config.toml
arch = "vit"
model = "multi-label image tagger"
dataset = "rendered roads seen from a driver's seat, with toy cars, trees and houses"
train_examples = 145000
image_size = 64
crop_scale_min = 0.8
horizontal_flip = false
rotation_deg = 5
norm = "layernorm"
norm_position = "pre"
hidden_act = "gelu_tanh"
mlp_ratio = 4
head_dim = 48
fused_qkv = false
bias = "none"
qk_norm = false
parallel_block = false
inner_norm = false
moe = "expert_choice"
num_experts = 16
moe_every = 2
expert_mlp_ratio = 2
experts_per_token = 2
shared_expert = false
patch_size = [8, 8]
conv_stem = false
layers = 12
width = 256
positions = "learned"
pooling = "class_token"
register_tokens = 4
num_labels = 18
mixing = "mixup"
residual_init = "zero_last"
optimizer = "soap"
beta2 = 0.99
learning_rate = 0.0014
beta1 = 0.95
shampoo_beta = 0.99
eps = 1e-08
precondition_frequency = 32
max_precond_dim = 512
one_sided = true
adamw_lr_other_params = 0.00091
max_steps = 21800
batch_size = 128
epochs = 19.2
lr_schedule = "cosine"
final_lr_fraction = 0
warmup_steps = 1090
weight_decay = 0.1
adamw_weight_decay_other_params = 0
Rows from expert 13 of block 7, named by matrix and row number. Rows with one number belong to one neuron. Each number is 50 + 12 x the weight over its row's rms, rounded and kept within 0 to 99. All counts start at 0. After the name is the row's rms in percent of the matrix's.
# up: expert up (model.blocks.7.mlp.up, 16x512x256), inputs 0-42
# down: expert down (model.blocks.7.mlp.down, 16x256x512, transposed), outputs 0-42
up.49 103:62 62 51 37 57 50 61 33 51 65 35 48 36 63 56 53 34 44 54 39 60 63 35 38 54 40 52 63 50 46 58 54 52 37 52 55 38 55 42 45 38 38 80
down.49 095:66 48 50 48 39 50 45 42 85 38 53 60 58 57 70 57 52 49 45 51 63 29 21 46 44 50 76 71 49 48 49 47 52 56 34 50 63 39 44 69 39 45 45
up.50 100:61 53 47 38 57 57 53 25 52 49 60 42 50 60 66 45 45 55 31 53 68 51 48 44 73 74 57 59 68 48 45 52 65 48 56 33 54 42 67 45 57 58 34
down.50 099:49 61 69 56 46 71 39 42 55 57 67 45 50 41 53 49 43 46 65 25 62 35 40 77 47 58 48 39 60 58 71 52 51 44 36 64 68 50 43 38 49 41 64
up.51 093:42 44 51 51 61 54 35 78 47 53 55 29 65 50 51 45 37 64 37 43 52 54 77 53 62 66 50 82 36 52 48 65 50 52 50 36 47 47 47 64 60 72 64
down.51 093:49 61 45 60 59 49 50 34 56 40 54 51 40 52 38 42 45 64 39 35 54 44 49 32 61 54 39 66 38 29 57 46 31 40 62 48 54 62 47 42 41 48 40
up.52 092:62 66 54 48 57 36 46 48 37 60 40 47 64 26 33 41 56 68 44 43 49 41 37 32 41 64 62 52 57 56 53 65 36 54 19 59 70 52 45 42 53 61 47
down.52 084:59 53 47 40 67 56 42 50 62 56 39 60 26 52 42 54 59 60 58 46 45 78 67 34 54 66 47 55 36 33 39 42 32 46 67 38 30 49 46 48 62 32 30
up.53 093:43 11 64 64 44 50 44 71 60 50 34 27 52 63 54 39 43 64 41 64 55 51 67 50 62 61 80 37 40 58 36 64 57 57 36 39 37 50 39 52 50 46 56
down.53 088:59 53 46 56 57 53 52 40 61 35 38 62 57 58 48 47 35 54 37 47 36 37 48 53 58 71 62 53 32 42 53 49 28 45 34 71 56 69 65 39 65 53 44
up.54 099:69 57 48 62 39 48 26 60 45 54 59 29 59 48 45 38 54 58 41 33 48 50 54 42 52 55 61 49 63 77 35 57 61 70 44 54 53 46 50 61 48 58 73
down.54 096:46 18 38 49 46 37 76 28 56 49 54 69 57 57 32 59 42 43 52 49 42 61 55 50 53 53 48 60 48 61 47 57 47 54 58 59 50 66 40 55 62 43 57
up.55 093:51 41 40 53 62 57 47 47 56 50 54 52 34 52 75 56 34 58 63 50 73 66 52 35 60 59 62 51 50 42 59 46 66 44 56 55 46 41 33 59 53 52 50
down.55 099:38 53 63 43 50 30 36 26 79 39 52 55 52 52 52 63 66 40 62 48 64 24 53 42 44 54 61 46 55 48 46 51 35 58 36 45 66 59 32 72 32 45 57
up.56 091:47 53 33 36 50 61 46 35 63 31 47 43 66 49 49 40 32 61 44 52 60 50 45 53 61 59 63 29 60 51 38 53 57 63 37 53 50 43 51 66 48 38 58
down.56 097:66 74 62 55 63 62 62 29 54 46 48 45 28 51 51 67 64 39 61 55 61 18 40 59 64 37 67 30 48 57 57 46 46 64 36 52 43 43 48 61 53 47 67
up.57 098:43 30 56 54 35 46 41 64 67 20 54 40 62 49 68 47 51 51 48 65 42 51 67 64 65 44 69 48 43 45 33 52 46 55 44 56 46 48 49 42 54 54 70
down.57 091:57 41 51 47 62 38 61 59 39 48 51 53 36 45 72 57 57 32 60 51 54 55 61 51 38 70 55 66 45 62 42 56 59 46 36 65 74 69 61 42 49 72 38
up.58 097:25 53 53 46 36 45 52 35 58 55 63 62 43 57 50 39 28 44 59 64 42 50 54 78 65 40 57 50 62 23 52 56 51 38 42 53 48 47 71 60 80 57 52
down.58 100:83 42 42 39 39 47 55 39 55 68 62 44 55 34 38 47 59 43 46 43 59 64 50 49 44 50 42 38 36 60 38 49 54 68 50 49 46 64 55 61 59 59 48
up.59 104:30 19 58 46 35 46 47 56 52 54 58 46 61 71 61 41 54 45 26 55 57 63 45 61 41 52 64 47 50 46 35 59 59 59 62 56 54 58 69 54 55 27 65
down.59 089:45 55 51 46 57 34 64 39 64 53 46 61 71 40 79 50 49 52 52 49 64 55 54 57 58 58 72 38 67 63 54 32 38 51 54 60 51 72 74 66 58 47 52
up.60 107:34 41 51 52 49 47 40 44 40 68 31 61 66 31 62 63 53 59 49 50 55 47 53 61 53 47 61 44 48 52 44 36 52 60 55 45 59 34 31 84 32 53 56
down.60 107:66 45 34 56 49 65 69 42 53 43 46 57 28 51 41 55 60 76 36 40 66 48 53 33 56 56 23 54 50 36 54 62 45 47 62 33 53 47 55 57 63 53 44
up.61 086:67 37 57 49 67 31 36 58 62 46 50 56 62 58 66 46 46 43 54 48 66 51 58 40 61 70 59 42 49 49 47 52 34 56 38 20 46 58 43 80 63 55 33
down.61 092:75 51 55 47 24 51 51 40 82 42 47 73 35 47 38 69 64 27 51 73 59 20 38 50 65 20 52 43 47 46 43 20 33 66 74 58 50 51 70 69 51 46 70
up.62 095:39 50 49 48 38 63 38 42 54 36 51 51 48 41 48 36 61 45 44 40 42 52 25 39 43 56 44 48 67 49 60 72 37 39 34 50 20 49 55 45 53 65 51
down.62 086:32 44 64 43 37 41 72 75 60 25 57 49 63 40 70 62 55 38 42 33 57 49 51 27 47 52 55 56 31 60 39 60 47 41 60 57 44 46 62 56 39 54 49
up.63 105:48 54 60 46 48 45 39 49 48 48 44 49 52 45 68 24 50 49 29 29 32 61 70 66 68 71 54 52 59 77 52 26 51 44 61 59 58 45 52 58 52 52 40
down.63 104:62 37 41 62 69 60 52 48 33 61 70 65 68 51 63 24 49 67 37 44 57 62 40 28 47 38 47 44 66 58 55 73 60 43 43 56 54 55 63 27 54 60 45
up.64 099:48 50 53 33 30 40 37 44 38 49 33 68 59 46 52 64 68 48 49 44 38 75 55 76 59 44 53 43 58 57 41 46 41 53 69 71 56 44 66 52 59 47 41
down.64 093:62 42 41 45 39 43 57 55 47 67 52 53 49 42 53 46 45 33 81 57 33 87 43 36 54 48 29 44 44 45 26 50 52 40 40 49 67 62 42 28 49 67 30
up.65 101:62 52 72 67 68 63 45 41 60 65 64 60 56 45 62 33 57 53 36 60 39 58 43 84 49 45 42 22 39 52 52 44 47 43 57 73 70 44 38 49 55 39 36
down.65 103:42 39 43 32 44 41 72 34 43 53 34 42 53 37 52 40 52 63 54 51 60 64 63 55 52 51 34 51 51 38 47 73 51 38 42 66 38 61 66 56 38 46 47
up.66 089:64 61 59 45 46 35 67 50 55 74 50 46 69 28 52 54 50 51 45 47 49 63 45 35 51 53 63 83 63 56 47 73 36 31 44 63 66 30 55 47 72 58 61
down.66 088:49 45 30 41 51 43 32 50 50 70 39 68 34 38 32 50 67 52 61 46 47 72 52 26 61 63 45 48 44 33 62 46 22 48 60 53 42 55 56 51 31 52 33
up.67 102:64 47 51 51 63 72 67 41 73 70 56 45 40 58 76 60 33 60 45 31 68 30 42 33 67 31 51 76 73 58 67 28 47 49 48 37 48 53 38 46 40 59 15
down.67 101:48 71 41 40 53 54 29 53 55 47 62 53 71 35 34 39 50 68 33 50 41 51 36 47 47 59 55 42 52 48 43 68 27 59 47 33 47 64 46 61 58 52 33
up.68 094:57 43 53 46 47 61 53 40 31 49 60 45 33 52 57 57 64 56 31 57 41 88 43 37 70 59 66 50 62 54 14 60 52 68 58 52 63 37 53 67 48 55 36
down.68 105:61 39 43 40 41 47 60 43 47 51 50 66 47 42 50 58 30 38 58 41 52 67 59 58 55 41 46 61 43 38 29 41 46 51 38 48 44 63 54 34 52 58 54
up.69 100:46 41 39 42 70 41 39 44 37 54 65 39 54 64 45 16 49 25 50 48 37 55 50 67 51 54 31 51 47 39 66 52 55 50 55 70 61 64 44 52 73 39 45
down.69 096:42 65 54 52 61 44 56 38 34 69 67 54 37 63 73 36 43 50 62 42 64 61 39 41 52 47 51 47 64 46 76 41 64 59 34 40 41 51 34 26 54 51 56
up.70 104:46 71 30 32 56 69 33 35 53 40 50 70 38 68 49 49 53 58 28 69 54 53 63 72 53 62 37 45 25 45 49 48 47 35 63 52 44 55 73 48 42 51 63
down.70 099:59 34 40 52 64 28 33 58 49 56 60 41 59 42 63 52 62 31 39 39 60 52 49 54 46 66 65 52 47 72 58 57 65 48 22 58 39 43 50 59 46 56 34
up.71 107:62 49 36 61 55 64 65 60 64 65 65 77 41 64 61 41 45 58 73 52 48 52 47 31 57 54 68 29 47 45 35 52 46 72 43 50 63 41 53 35 63 61 58
down.71 105:57 42 52 32 49 50 46 44 49 29 38 53 58 44 60 60 55 37 69 61 47 51 52 56 67 36 46 51 55 62 39 40 30 52 60 46 36 34 42 51 38 54 52
up.72 111:39 66 45 45 64 58 64 70 55 34 58 51 74 44 42 52 35 32 49 52 34 54 37 60 48 67 43 62 47 71 59 41 54 50 39 60 54 50 50 46 50 53 54
down.72 105:58 64 61 58 62 51 44 46 40 66 44 56 43 51 60 22 62 48 31 49 66 55 38 32 39 32 55 59 49 43 69 63 31 16 38 50 49 55 74 41 53 62 43
up.73 093:50 50 48 60 49 36 49 63 45 52 67 59 57 47 49 20 40 41 28 37 43 45 27 47 72 48 29 48 62 37 53 59 64 30 50 54 62 57 43 52 29 53 49
down.73 098:41 59 38 57 40 29 47 59 49 54 75 59 47 53 26 46 45 53 48 59 36 74 54 40 61 64 54 37 48 58 53 32 50 58 50 74 47 59 47 36 43 58 40
up.74 105:75 64 43 49 57 54 69 42 57 45 67 48 50 52 36 42 42 51 40 56 56 67 35 52 43 38 62 61 44 46 71 53 46 37 43 53 48 66 35 53 63 47 55
down.74 103:68 62 64 55 62 45 45 48 73 64 47 41 63 59 48 38 39 77 46 70 60 28 58 39 44 56 59 53 69 68 59 61 49 26 46 70 49 35 69 51 54 72 55
up.75 103:32 50 47 56 51 52 66 56 57 48 59 39 57 51 47 40 53 42 35 60 35 54 72 72 60 49 48 60 46 52 72 30 51 61 43 62 68 60 60 35 65 51 42
down.75 096:40 64 44 70 60 46 48 53 49 54 43 56 47 70 66 23 32 57 48 56 77 32 54 43 51 22 34 35 49 35 64 66 53 40 42 55 50 49 60 31 48 32 51
up.76 102:56 51 48 52 56 39 53 51 58 36 52 31 73 64 37 50 42 41 55 40 68 35 61 64 60 54 46 67 44 67 27 54 64 44 69 49 42 41 55 48 50 64 39
down.76 102:60 41 58 53 51 48 33 38 40 45 66 42 62 25 30 51 59 49 53 43 62 43 62 60 37 51 46 59 49 57 43 51 52 47 43 64 60 70 64 70 51 56 38
up.77 089:57 54 41 62 58 37 58 62 59 40 35 76 55 30 45 58 45 57 56 51 70 57 56 47 66 70 71 61 41 28 72 53 52 38 48 64 49 52 51 35 18 45 71
down.77 094:57 60 50 36 47 54 51 33 64 45 49 50 17 34 56 82 60 44 42 76 69 15 44 64 51 45 62 37 65 70 55 57 36 51 41 51 51 41 61 58 42 40 61
up.78 086:36 36 42 58 50 66 41 46 37 64 64 57 60 49 56 48 39 73 60 53 60 61 56 54 65 59 67 58 58 58 68 64 37 55 37 22 52 40 45 70 58 81 67
down.78 094:72 55 64 50 33 50 45 40 57 39 46 55 29 59 37 41 62 61 28 60 69 52 41 56 60 42 34 41 34 45 67 57 36 58 60 47 71 54 47 48 58 46 39
up.79 094:61 24 37 37 65 37 62 42 57 26 59 51 55 51 57 38 31 49 28 58 58 60 73 47 49 44 66 48 53 33 46 68 72 60 46 46 51 81 51 32 50 41 63
down.79 089:47 53 48 68 48 31 46 56 88 57 44 44 64 63 59 53 39 56 60 38 56 16 69 63 40 57 53 64 57 62 66 37 43 57 54 64 56 55 52 49 51 54 66
up.80 109:40 60 30 38 54 55 53 72 64 68 39 65 40 63 69 54 46 51 61 37 60 42 50 55 57 60 52 63 43 27 68 27 46 34 59 68 54 43 18 38 61 44 56
down.80 112:73 51 42 23 45 49 53 39 47 61 51 42 36 56 77 47 47 27 42 42 75 35 30 46 40 39 80 55 60 43 62 62 46 43 40 22 55 57 34 42 56 60 36
up.81 103:44 34 44 54 40 65 52 34 57 39 54 69 49 60 63 39 53 60 43 71 37 65 47 54 59 50 65 73 49 52 49 34 54 64 29 65 46 49 73 67 54 53 47
down.81 108:81 51 48 43 38 60 74 42 63 57 78 58 41 53 47 61 53 45 45 45 63 48 49 46 54 50 59 56 43 63 38 66 52 42 49 43 59 55 34 64 63 46 61